From a checkpoint of a small sound classifier.
Data: trained on short made-up English sentences, spoken by a formant synthesiser in many voices, 26041 training examples, 149.9 epochs.
Rows from block 5 of a small sound classifier, named by matrix and row number. Rows with one number within an expert belong to one neuron, the router's apart. Each number is 500 + 40 x the weight over its row's rms, rounded and kept within 0 to 999. All counts start at 0. Numbers have three digits each. After the name is the row's rms in percent of the matrix's.
After each expert's rows are labels from the 100 clips, of 14976, where the router gives the expert most weight on average: "loudest" is the band of the loudest frequency at the time of the peak. Only what is clearly more common there than usual is listed. The data: short made-up English sentences, spoken by a formant synthesiser in many voices.
# router: router (model.blocks.5.mlp.router.weight, 16x160, trained with AdamW), inputs 0-159
# gate: expert gate (model.blocks.5.mlp.gate, 16x160x160), inputs 0-159
# up: expert up (model.blocks.5.mlp.up, 16x160x160), inputs 0-159
# down: expert down (model.blocks.5.mlp.down, 16x160x160, transposed), outputs 0-159

# expert 12
router.12 098:455481523506496528502491488486449544446446498496475525471505572495478493424510459447447479494500452530519448494419553464506505502472509529485508463431511524524532512433488440470509517476483514496551611503466523462449520465513518531478463441576464429513515454487507520588482452526590488427447570509540485564485553572463581452541414442484504461485494449529569445520464548543513521501447452492584488491539551460491480498531548485440531470506515545545453584508491506502561472494479456
gate.5 105:479574503420494509465489536553526488488551487483492465533560555500472587470448457527473497492459471477564462469524507459491554457550477504471443456423532476524489509495585458470541481519543526513522520502426537469488459549468427419469457562524507511416519528444478471570591477520538470503523477448533475527465525516568559512592561562510597509499500522523426516534458487518532454482464547561464459472459485454485507526491520507451493515513528498527453394491499528527451468493455537
up.5 106:500539488454516518490523516483466546490533483483530425522538547508503578479479445503488508503437485484574490531476516446471558447522473483497470439474517482556484500482641456469553480524487528503477507508411560519499443509465407392462437536553526459481512530458464473576596476559556483481490483495479486517493500485561512510577565568526580522488504556551467518525469499503510516508437556565515448467448535444490537565514499468431505510512529539512495414480489517524453482469477521
down.5 110:454528521482553500488433571539518496502473507501563476510554528516489447534484467474570514474494546516536548520485539522578483488449473460432424558531528527500507490484435494460537563503481516487521524448474494491388545485448495523472501575484427501540559521518489478466527387418410511506517441550426453539492488454515534513439492516492539528501527499521555453540524510468459479540505498486436523517497538428608489501507574483461546514478497457498609499522564542461472469476507477
gate.6 095:453558473477451482427502453482600516456517522525551490465476459463512479439479553442523498530438551568486444508459469493429539441508517499495491564512422495488501485539455478509520442585538501479518530588428485502421459505533544448514507484435507567469544470458535507449473485515452437503600480490496489569474488491574527447548532444534488536486498506439540519488484503447540521567466486446478459489479531505539510615471464518523520509509491519564443450465523484494520454449525474
up.6 102:548452512498527484526518522459441488546474514428501519531487507524506537519504473536485492500548478525495610503559561574539487550464444509511520498439547535507544528490563516500493560416450524523505509455536520570511482470505427491518455590556522419524523552519508518450563518432516523441507480509537455536510535482449568470447536481484551497464479458496573512471473481552452460484574485498514485488594478494438541404478541446470489526524526487370516519514508514528455521527424513
down.6 102:532402480479502479479466509437492484566592406546543523506472526545502551455555494486496540592514492459440514455529518501523492522574544512508495448531483493491410526437490452576451478520507508464498446481509522564540444493526574543447498533470553449486497599497509512515498454466490572525490476441478395511529513519553571508476498474442488493495486531506523536537461465501471482558471479458497484511615547503532458503426562494447554488479533477458505469478481448515515516476507565
gate.7 097:465574509479517507485510449449493505467551528419454511501592450507438562502470565448529499535466535545461454559525576549517407493485433514509523507572478434477511551492509477444501482488557540506532521501512516523443524547495467548494564439471527514535498452493513529530530613521512477475495528449507507591561474419524543442579543574475514473513527517436467498475514466515505463515505520466426475485508440527496551491473541551489458453541517481509522472514498416574502480548520437
up.7 087:431522471477521455540538462539536529502626531522547512511561444473477586498514517511486427532529545497509504499415473455541492553458492492548421413496453485534554501475530414478551483508525451511549477437495527509487528563495472595501568438498507513458470509497501548528505563526473499493446503500513488563526392403530513519513498522476526463556509506466511461458471490537487520491508507491476476520508421447552585488520502476469483492570489489503506493537525510533473454497561385
down.7 092:504505498490500490575504542528466515526511507392477513501550427459475491544506468530519400387508485541543518441510563535500568529554562522473487434465467562531542508412491470503518452473495526490512485549386483553498540521536486429449527555543514497446617458515498477513487462549507507509507472471567454467526493461555503533474443508517440449480529500537483480533618453553498484500442545439521508504489467549422471503505454453491523517521491469477513464494506530534526487464490518
loudest: 500 to 1000 Hz; 250 to 500 Hz

# expert 0
router.0 110:493533499508523526537420479466537529481495514483477534487471510518523456516488479485432480491461523470475465517463470472483506494516481483557459488557584469510481458512566431441446535529467457550439512476489456549450490477484473491482504509444534553460470523551601453453580616461512462466433515470517527497459487446584463538492519504474466455449505465532561458496527512524584471578473504528541511426485459448549596463487494477434470482524435571480551481497584494541522520511424506
gate.2 104:472538524523509461556496496533533443462451559500578443581473517488478511432467552443484508465533467521471529483456494465502452483504485494516553530457519553531549511560529429512440488516555516583574492481467457494484603492464549572498511561490534461553546498510530552502456538515457489586482559472461522531520485472492551502503586528500582542499468548508522543390498519485471515506495460593428485510554521475481404565500512470458475480476525527544535501475547498511477509532490427
up.2 111:481534482496530557551479468564556449483513466564576512500577449482552455487461540468469478499524517592542509520493521512470456489504495455533503434471563460540455466459480527540456418551562477421519486440444485525496523554503467480500582538469497504479471506493584495462533465470513416440408480521537461531470486483506503494515408459502595462486502605490512482497525447518475607496461525531492475494504522528517516495493511462457519530505514404482437545507460501551541468531496540
down.2 101:559545474439540480548410511515456447577553460459527494504501551496480465547491526514534439481502484447409551510507444509483565570516531416502431513508503465453535511499511519523532504471478492509477505462547516487493475496490465486512495461440502515458471504524506527468610535507522551492500472512469450387514459519430457500533422587482468536535489542540537521574508468474562514507429576488496579519460471453518511470584498435485479536515506483443488461590502522515551551529461467
gate.3 102:535447474445537513455479525496505450549468420573489543501428577475498495432513547530489507491486483560412428510490488517532532508490435493548578543523503506520551557452524484493489485500437523526561556521503496499523524481473554481535557485459535458478404425446499567480479530530525441525490521464514429479500484536497507435466527579447497543486497452508482421566578491467505496462474422525555500475492476445563467528469500544471494442494571554455535517589511503519505516553479547
up.3 091:551494516597501543566552480476524525507521503487503474524635454546482463524406477514471500457474503454498540518563489511497479509565526452505484453525438452474457464518478527493501479537598513463481426493529513517498502477521473490538520507579546565498538552545457416509550459441528548492511495531491513497533511436494482524543504446567522455482505505506540513439509496534455471464479558514458425552498483531456541487442580406504491456465443443517384530481509511546517476474460469
down.3 103:458498520483564533456508547480576519513483465484542535590503537426524532545503433544533560451472516526476507474491586545512426543530527509463521476570477508488464495492433518541517505528491558496461528486459544460467504448463448514487516476422446550510458517508514498426478486541453611467474503487560495451493533529495533544443475471489491517495546470517400499574516547419468457442500481480475523446546559548488453499481473486537474449595459510507538444457511559524522418535541519
gate.4 105:453513429469495485505529516503521530530511511437490436459576518481436516505419563549503573438528509558507477467476514439440573506494556499394520573515406468501503485483505495468474459478493553441441412498397579475504525521509528464473523447526530508488436476484557491495508563525519494445507501511480419481497456486454487485503539418464545493538516514523460520449525444519442494536486512497521457455552482476495402517595523496495518533482558540515481508556557527503498532474479448
up.4 102:517520428486481497453491465529564530481505517505470480508508462470447486555505537512505495466588542494484453560493517511527538451469515505432583532546441536483544514484494463530508494433461487437495466497470553488441539491500496495538507494453496476484429454498559467512447531500516478462493584478517416507511502515571465512449471468522487474616543540577579460492610477520458522603519471492560469483501437516435435482565501468505502455518549526496426464518495483514517528455386506
down.4 098:476480485475476544486504502431475553466497478524511466495533511508473582503508486535493528497518455479446513488551485523499458548461502590550474448500607509552501477514506524487545547437437502492562437580480504481532440529450503586497486576514512532468475522482538427458669528529448543498507430501453469459469518562571526497583507534482532464497475404507461534510514512485446529461479413506523491528522558504439486510511477477518442456468508477475477513413545523523504505504530484
loudest: 500 to 1000 Hz

# expert 15
router.15 109:455542431534466545459463484471465515474500434480448493502462538480474483469499501504466570471445494521547514511502527506573503477511442421461528433468463500512467583467424538470554524504493536512437488496442573518488518509502535467484473495553452446528468423456468499496485456552513472580475537528464444453496476493561532515437515451551496546518480496564474525476444564527494494490481431522432484488488384447561449480527517514536503545467530482503508472498625429431493488428489463
gate.4 102:459570486453497494573534486482487513535515474468437460507581444472441476516495467427498567500498481479490514491490522485441506492537457515472541523578507502532473534528516531490444468530491504512484457507555532442467478520494507439456491523522523507503518491461427513586402472549541522488501480460438454484536467539525480509554546479519533462447464489469420485617522483522533451629509527564494545549511497545495417534498430510471523545524514480501448494485398575462465412511514511
up.4 100:602448517487472488407473456506550495443468496469492496536465511512584545506572468530510487463495523513540457459469536496547500493483505431519461454447512474463495495521559522513530528456529508538519550532460450514523511543500511501552514518445483546506436575512546433439549491486485534479547526529525502469461538481500514478446484527436471524515493502516526491421522470499475530362499417438505487405494558509511557503431579490529468446490495539476495509535581401590504544537513501
down.4 111:501473516411519416524443542464469538511513495486496511548551578556464445485463504452505516463495573483554473535457495477486438536527359470560466539540520543486555455465541513486519501593500466453477483438432566534472467465464546481498467469562520545457543504508506521560503509436495553471582526566527514476534477497534486495487525499531494472492497511508485541528505557510510528484519455509418559449521481416501438563513523524539525488511471540407485463465493487567469419468516536
gate.5 110:540489438494452523492521529511537426462506416428601454540454535490441497501509562522585527515511500528499442557505495554474530503551432497549484452548542511582473487484503475480569535550506493556543507497488499510680458561493528458440478457438483511443592496482471526498470478490509518469495495544522536437528491498538503474514465497554436445477441471442454497510560461504514474464486521527514500469484466520491434552515502426484508469484496479528490447506517539543490519575515463
up.5 105:522442520537464477541520532480563522510479515522489492500545409463405534504518497513580508460512516470444494469451494616493510512525497579389484521489498544484519443485468491482481467438517523443436550540487547482533524536504502472500547467510506472493483452514532474496473480547459498569448458513461503542460508461527494523520536485448489478479534548463484510534519536480501475594484505512434532504541517530400512497457546605567562428607485484452556561535438459458527459514483530
down.5 101:518497527353539547512492529485511450533434499505525420539474491470472441498492455446466527502489498579436509539538474489460508518438525477557562424525525552486514571487455531503579467591467491454470521512483495528528493547454535547419512533509494451533528532473551510471394496536484466478429525486501478526476514554534546548431497461499526513468483441492493562523510483528494501512473602483444452554528544535540555561479467459454548509462464481506506482521557517425537497532509482
gate.6 106:450482489434569495477448481488519524480479507490463450482532503579474492515491523495469514486497514528414473565501503467566492466520500513519474511543549500549530535541545458468574460425491426420534542474515574527480511480487506519413547527517521451494478461448480551434564504514503518509563513568559485496466502605520501556549504472514440571502488426563460500473471510525513534429552552523536497539480509471477472422477444501543528468575502523522430418567478461449465570511476456
up.6 107:607519475579413536488528452524478521512564488451572549495460455536478503513527476555532525545525509470604495472483518559469517511475486522472545417523447438508502498497457557581444490550533561550425477529526498442521468514490496511566488520500494552509518536558546406529455456498484511480445464477472498493550533382477480506480507488501541527502463546471526521509498500487544369510414477513499513506493496524542488538508497509433506466424469477519542530433509498514500432527536500
down.6 108:496490494518491543539503514481430473558499537491482497442506492421453483501466494486469524534455504500559440480461514541460495540435402462462614507605428494524540492449506504486548554408549569452524564485500539472520433508464489409464468462469510565501424449444520499463561529480553479536555552527538485563508486478569503488542562559473489505534515563525486454505457582457502503515462493545459510491405495482484544450506491484480535490511482511505527564497504504476519502492494574
loudest: 250 to 500 Hz

# expert 4
router.4 105:529494514547510488564530520522486486581541499562478465475531514461428458486436491571480545462447527492473502454443581491510508536525513553414492583543542506436426518490493507598533486427532507532568553484573518532514550454519569461496468553508493500427513484509480525526571479493526457486472482404523438446510507444428510454559522479532463483582499531568468501487534499454484488501530472491510433524567513505544438475502453472488519497435487439581470488515490467526459528470496488
gate.1 101:535534479553515529491462541519554489517487429514491489495481523500526509510527449433435578535514492487508507455454513476506461480486511538480414470466464459481478534508474516545461522503410560459488433411484580469505536557527646486471546514556511559537442531460470475500515442546501495512530499488487489465499498540461559528474456502456471493436441418564501474479489491483497488490541512490547480507551570463560506426521582556575464507514497437587485458550493473501437560518520483
up.1 105:489542542468552484462467440450425507546479537519517452535476448503491540531458545489511512486446508493511540538544488497465537543515476500488573549467506530433489514523525474452517485439589420566490508582479433524427433446513557538540425472407471435484563507568500476572438472472494470518509558514509492513532483498551441441471486437579484487517508574516464473557459531479503521474494496506440532459467441460464563544484522485518510532536506500432463526478485519554525486518593532
down.1 108:493445541467488552561496465429536484530530572454526516442404543559534541526490501502507575501508545482490522541504464509506548552529522511546499542449492549482547466518471551511526421540489539471503510504544461510511563448535490459506494500445508513428434539480458418453513444488502451489460451559474521539567466430567486534495457584481458534465492504535541556455496515512454489508545514553573427550532536462524440453523487529484433480460529454431481571488466457441537516508435523
gate.2 101:539550573485485426547506517496472575518490494570504490506459566528589511486415583455414443544436538453453456463555456452508445591483533486529474463478475551489518480515516526496496502497469510508469506486504480459463469535500463499525478586474434475455501508513502507447561520524484488556555464559455450556496508446511504514477449424447455550497468510479537469482521464538506533524486512525561541551427532534479478495488464435516497450483520459447448464489537452576441484579553545
up.2 094:528554529532466468543539532458516594551508463505518470508489533474610530492451576496472468540478533470449493485564497489573489510421481403571478462423522490471501495511538440474493488537484532489463507496479462508510432541488535485485468569505412475477487513563461529492525525525527486472560494606455482488472522442506539578477510447471488522479470509482567428557507417505526495522564505492565486541402484510479508479514516479504528493475542456455472566488518491512409477550574489
down.2 096:462487517490462439503506470488469488501539499503469527535537520526431497517480567567509509550481442540547456523564522581518433440585571461506554426441520464542563489499478513514524566464464493506499502448511545515427500399482437506533402564493457512460489468518463525511519503459488533487441453506530546518575574482521509485506472515510469455491417525444483573565457526426491520533471512515471584496516428434512549514534502446532436522474466502482465440501544506536549529499476509
gate.3 099:494553485486479508559518470433501476478457573523524489487451469427563531504518467474530542491556550511587458506549472573522562480551506516469459534482552491459523460478452456510582446499447497460461547501380519492507564467503504419516500497498450510617469539546490469508489525465569486548449443505474504551540462489476508463563503545517481526509501469508449468500439471471480581499558464520464471517563515538482494428509532494558466551449480539504524446464538508420440486444454501
up.3 099:472570517461537444474507494536467451526524479466460475483483515538456580462480533452474379533538496458504494362567488564472514436480476411498598557499493503468497517493525462455474457521592550513489562571486486506524467496517447502504527450499547473441513483448485517469556532467467442534504504497505503486472480388511507515488481494509533504468470527512562524541483499534564465437446497456514554500577483547588528477515497526499464546533508469526494491463568449455471508495464452
down.3 098:443553474523597479532513489472502451466514537517483503409500542448464446490478527522485503401472501488525489469494463487458476502457503504486525407560519522456585518501555449490517451539571493465516555518534539500436497511450510469497512475519556489520434448488542477485552486596463497470449530434582553496561527552470437477535542598515501461486534490576524501511477541481528452481491537559453553518473499519460499493545509532486539557508483543532457604469417535446471492480485455
loudest: 500 to 1000 Hz

# expert 10
router.10 117:583540450513477459485540440619480483460496476478555492472551497430494509554458475524432520469494491478536493444552520455508481425537546498551544517507453518581497454539501502537512482533483504443449469443556501530511463515498515507523482468541501476446576506496458448479514518504458432439637477501440473458499562486534480581478429477492538479520521506459459528518427476470498521449490518487519573449499482527457479440470481515508464529530443469482462466509472488514445540515623467
gate.1 097:462492476590509511420516480537463490532523499528417490562466519470475491540485498560524472518538432540526524498512445439585488461503472508509512524534501494446576508531555455501464541474479505553530531531559467492583418449499542512542452458429470465536506555471507536509497492462489511541476507472516568491444455489479403500540500537566582574423449482476454485475477424531427459507511477483472516489448582453527476482481545446537608508554539521493531517435472476487496495491477504
up.1 093:526475525473485480588468391495522520468487499520528501536540469516473483451506495505463539491459534512500506503491535537444410528502493516508476460509512509605498427427480454503569494431516507501512559526510558469405498565470433497501490526531515528477463501484497522537532572519479514512415551456500425559480531537490515536443498485446418583531528488487559529592531520487482515520485546593537438504472486495464478520470519502541384546455473478498472616511465510543509512473517492
down.1 098:417593473419509467517518549549497508482515569489499527492591462489541561495447464476481410463459544516463474428517566551451489543465540502423443471530489579454573487535507461500483478470491484501551495502457506437514524470501529483549453522515504544535518516602510477514515515422469546522533505475480493525570534478501484427504411484517523490537517519551543490482431470582536481472509532535520567508535495499554482412497465484479525480474497500473467548450517509502599450499487428
gate.2 095:436530424548524484545462490444494491441522463469543507582563492448494522613452529555506533499558536523475437581513452482552507458480527507522452532475431520493495448479583463476520460520555518504465448523508519449496543504530485502545538441555536403577514482493472525500534585504438479505451533499528490467550497480435475465499494448467539539507456460494449492429480457479517485476601508483555464570411460479514493528532458494488478507468532567515482472544446484447505487544472507
up.2 102:496516516401483546534548494494553466542454524475444472397445509503544499497550477459494531573449501522442470500501514491517506495450452459497465540526556568473473511545470523500438531545479489479463576446537503545477470562472459495456449486498454500440474465517477472436417528564537515449526445546488498539447553538538441491523456547503468447492478498596541488588474569553579482501522521552536500448539584536519519514556498489535471527515488453460560533523546511576529509497529487
down.2 103:449466524463449446475502482445490499536521516537529489532599510506469455527448605433529465457438479464462410500477501532483480554533495483467459539468480481469504476511462508524522473508595465521540491482498515497555420515537452475474504573466487485436536488519542522543536430580559529536481559499484479549531516534546515530487521534518521511509440489456504498515508480564500623429411455496515454478425502534531545492493545432483432513526500535465497488522622517535495440509490486
gate.3 103:542481519556554531484495498478508483471533524484480533430478496478511481481470514527467490476499459461507515545551460465510537460547549492475486551563533575550514458527514527480518488515498432466466502461477564444482490460511517424453468541459459445429491485591383568488561518471491492516477474460562459498500473527508512527527500420507493528560565530491394438477504536547414458435529471489536473553488487529495470537472572466506528519495483499553497395492539512470509502569498634
up.3 100:466490484447452462537512486543494510487424496505527495513514501507486562530561437443540514518571541521500482521476527535492476502492443561543491462433487441513510504496448459515519529498477530527511479544493422567484488528487499541519566510469545527561529491410594421545433506512483542509470501545482540539483483456503510469514498557510555482486449493503602543561524480454568546526483517484465513472521506491509544505567469503496499488514487485452484628510407479527515490402486349
down.3 104:458488538478474473562535486490537493419509434499502450439517513540503507535436450507478504481532477493405558485487525541455451523505522455491512451506619518518534526525494590479448432492445603422510510450491498509434537488544393542488535532525462492507568406495512488447523441469458502539528538487459493510503512542492502508586547524538551471537489466448549453509494499473530420447522513475494570527488495487485470519482553480498448500488520531493462487526570491555521487600545533
loudest: 250 to 500 Hz

# expert 13
router.13 092:584469536491472519548622552527472435470448464540486516543449492507509504454517520432561453514536579513504510469538489463524435454552503505557464482533504506537504474540458496495524475489552476533501447426532445544538517546493513452519526518454494525574528479515553444507477571494473595497497450497426495538583451512458519507551538579482442542437526477452447494482491517479462497507581517490416468582529467519519525534457525492518480491436518457528522404515526457467501494502444492
gate.3 099:480466435474467506564453484509458493513573524448519527501520498528541464535525576528507452445521502484522537490458469502502419520506488474526501524442449537517481570581425480486514548476530510518434564462510543577469419428484487442483611548509504526485519453444521443457602414514553501513540474484482495467435547496556484513510543582500530510537502551544468502529577544512466477533513540498490524480517436490571501511452489557494461478528529536497516519432533497503542486406498446
up.3 101:437503431542471540501491484428451496477552559507534534499517498460449415523553501481430574557486506559539499530441469461495509501495507441495481526518488427468459446561443519564429500486527509491552587532489471470560533566551544491475448490464529459445522467484470511517457553518499594452490510472491464509524500542470501520403489460519500503441540452494555508564512476459530449430491536562534455409521540487411496475488465484508540497488533510522438456438451559493521519494451481
down.3 093:512512517500442479522482491457541470519496484492403422435513516560537541504535576410516459556454527518486526543573467531550493520515515477497465504567502447467477471473447482534472542456502519470513554470494446486448524449471459412490411439504491578498474485476559502503497488489504559578526459525498505528549438518563490446501519574512461546411571579470608506575486489480537471507444478552571502521499525531539516479458518496470480464445524463530527549542505484530460499519498457
gate.4 106:530501573479490489528483568526487535463465524479431565520483492565441431448519488540419477539477457515532460481484556487522573430461485449534430582497488520533503500578534552505486459381479547376535456560503473561495541500503450509542462484491528511464492573484466484538417508476523527466518451460501447535592532479542517449520508496459543506422491456503512501510502498502533550521478473497535471438532521497514440514507520532551529508490481442492472525537403517563498521501525464
up.4 095:459490560456564468525463532503500519434445557489520554513532509539453540517481567508486483466464476452584518493474585494443555510486466441541458534572541465524499462438479542517447498446478495500569440541504500551490489485512450531531429526495525471487499594523538501485507495412458497480544496479546349520556492567496535538546550514480567490489541493508482503483493536481563486435519511522530482474487478502500432561505559512495535474577459422519517519539413512535552531507495455
down.4 103:567470541491485550492561566478515514552567500488512515537510458593468480443498456489516453398497554508494493494504507559461446472435488492480517474507517525482452472498470464384488462503483543568533505470470536500569560577487441433494486544491455537478507496536508449489497479536533497469491502469515529548486493416517473550502468533573417490530479431525534485560527547597574470509526529459533480550442502516563517505456524469555470417550489461539482533504555478429463442515472491
gate.5 094:619529559465514502456479546500563494524518525501528518458559527519524447452512489504434596494468495483486467477409435450520456533510460496517428524517472526574480557563457507584558555561540504517480525465552551498479480582487477540542465443508496465479537449455543489454499419457496444517534490504495539482600503446518580473494516538481468524503525471480507486483580501505493411477494496496525536478601454551483474546580481524470466466461469499468475492499513525563518504459495509
up.5 088:422476530551459531509544546440453585502497484424460528460540501536536478485477491455536461442537422474466568484525471480515545511553559511487534427499480505524532493516550481507502423537509522461613544500428510543571479491489455537450538557496503490566487558510433489473534520479427501535444524592448471543471535546522566573561476496484503473489458467506529544536483489487549508514509491557483535409513514533511528508413468477494520559474478490514472495462488510489588440544479547
down.5 099:529495494542454403567480515609494449460506499462500532550538471545539504482484476495474549508589480527509488490440477560512463431454447481506453476423466475528461572503470490467471474546515511590503471477491502506500527434477463455497558537555432496546422459482441537520556465511563491532465452499551582537471488532473493465524503481520550498544480511561498525489496478498423520506560417500500424455536446513562503554513448515509454582559504437499526466503500451547484476531548463
loudest: 4000 to 8000 Hz

# expert 2
router.2 106:482465457540490532483511462486465594506489506493613475461533483555501460469517443458555485470482481554547460526545479531451449519543554474480506538475469580499558499447492498501544484480491527443540542532518487435518529481507500471528485497395520567527480465459498510470402442513536473550451521475496544524473542548463456518463474510503555466477463455548468480479449504515460466573468526505486496465500519468604419470510476514512432465519430374468449510489476524519615504505496528
gate.1 101:511503558531525525570519440510480503539494610508524526447499502443484505465468511552468529472478491518528478488466489500441447491522563509485472555435538507517519429531439540536497531561519481505525459536541415535473520441514571508469445496429491480532483439461550503467525510535506574472485454502473474543464410425544481465476461460500564497515491432544389400447477544545453535462562488478535496525436439531502510563412514508501444522452547483476459503495479475517466476526529467
up.1 090:513531478474462484530475517566547569452406560440491508445438548477522432515510543570475583481436497512466464483482521455534462496519547525503487584489507462525548478478505507500481561441419430488562485484582470478419572453527401438441475565494477505488436547568504528463500539512529520549505479507482522469522495521567484559529482502486507429432507490500448503503549516460487519504414507481540467474432517529445469597520473480510517521463505502481479462492482567503460518480533493
down.1 101:547570477591528491541452524539616585525511487551496538500401469503491485482561490505446494489486535507505503538484480499507576422506530489539481511524450489514550532555482506525461527476574522475505480489531548505482468486461528518473492528569461441419484446496540463466503591509491475479500541524478470542548487463438461512457543493487495486444512533469460476490582581460464483503515466495473490532477522448453538396536508524525478533519493449572485538528547408401530479434483549
gate.2 108:460469488524546454511441574439570446444468474535500494527511537499504442444522436412467470546534525551513540470493505521527497537523433471490484439530471559470471464519503501494567505541499438491429534542483589505428541535489558450508550576495587489467543506540502523452477505491486486406502459463519577483481518487416556454489542511479520564458420481470517486511450527430532533528475513480467523529509567531474481480503537575476495516466564502494497515595447517515521525496453563
up.2 102:537488420494509461508409565459519468471476470489483480557483506519455466492502474451534393555567493496532523435464507520549545501537480468497503464526456545472451520449519514504544540549458495487450548506524548487474559531505517412523626506440577500537544505516494505490528522424483538441478471482523564562473541468414557431453555498479460458465455467407542509533452483404508555571508530497490516537485527551476488466506498565454485454511505550545513502529483503512479495493458506
down.2 114:455459461522522459540545463532538491542511452539499498553524549436506538517526454561554520510448505499455521464407497540439440533495481535492490422470454459591531456525456533518439424533502501513499536533461471526451421580490431443566534508468520497573435516486492487513492448438558488483471503425488538496577480468465455522511491544509525474602555485491468545491506513461457484485489557524470564523571482548543542472564409511533477508500530560499483511440529478528485546522500496
gate.3 109:567509485547528511503560544524518510569502507518528542466526490540476509515498514511415517512538537493550560510505519494491518562532564515493552503482452541463569452468519549525527465530509409564480502553533543484561513488478511488487434476546408515397537503482458521481434484491475528516391512531536455491453479431401578500469589465463552517501539495479501536460450535571493487546454592460537504494484527468493465479457541469449511449518490490499506492479485528511511458600580459
up.3 106:456429488408523502538504538485529553457457495555581499497582471472502467528466496483532488500551425494528464463482482503493559394475494529545430532529501523454509505526498445550540507507503550504521511414467502513499492533509521421484534549472465555498517478453476505570567456512462525482494506522410485515611483524480527515524556493445547511488576529507532521502488473500498513584493412503521540538542430520455549471477490572476477532483463507454485489509542469494462491597409419
down.3 106:516471486482525528596449475482442433526537396500456524493435516482551514553477503516539337484562506474505489462468513478480459533494483510469545474544461516548456453520476516499498489586431524538506507470535557531502505540498458525536528520500491499558504466498514569525504524485447540578542513520495390502586475570471536483551491406477547514464466448528517480536512483484529527468471524516542495584504500566593488452480507474461530452455467529437471482478478552500527509487471505
loudest: 500 to 1000 Hz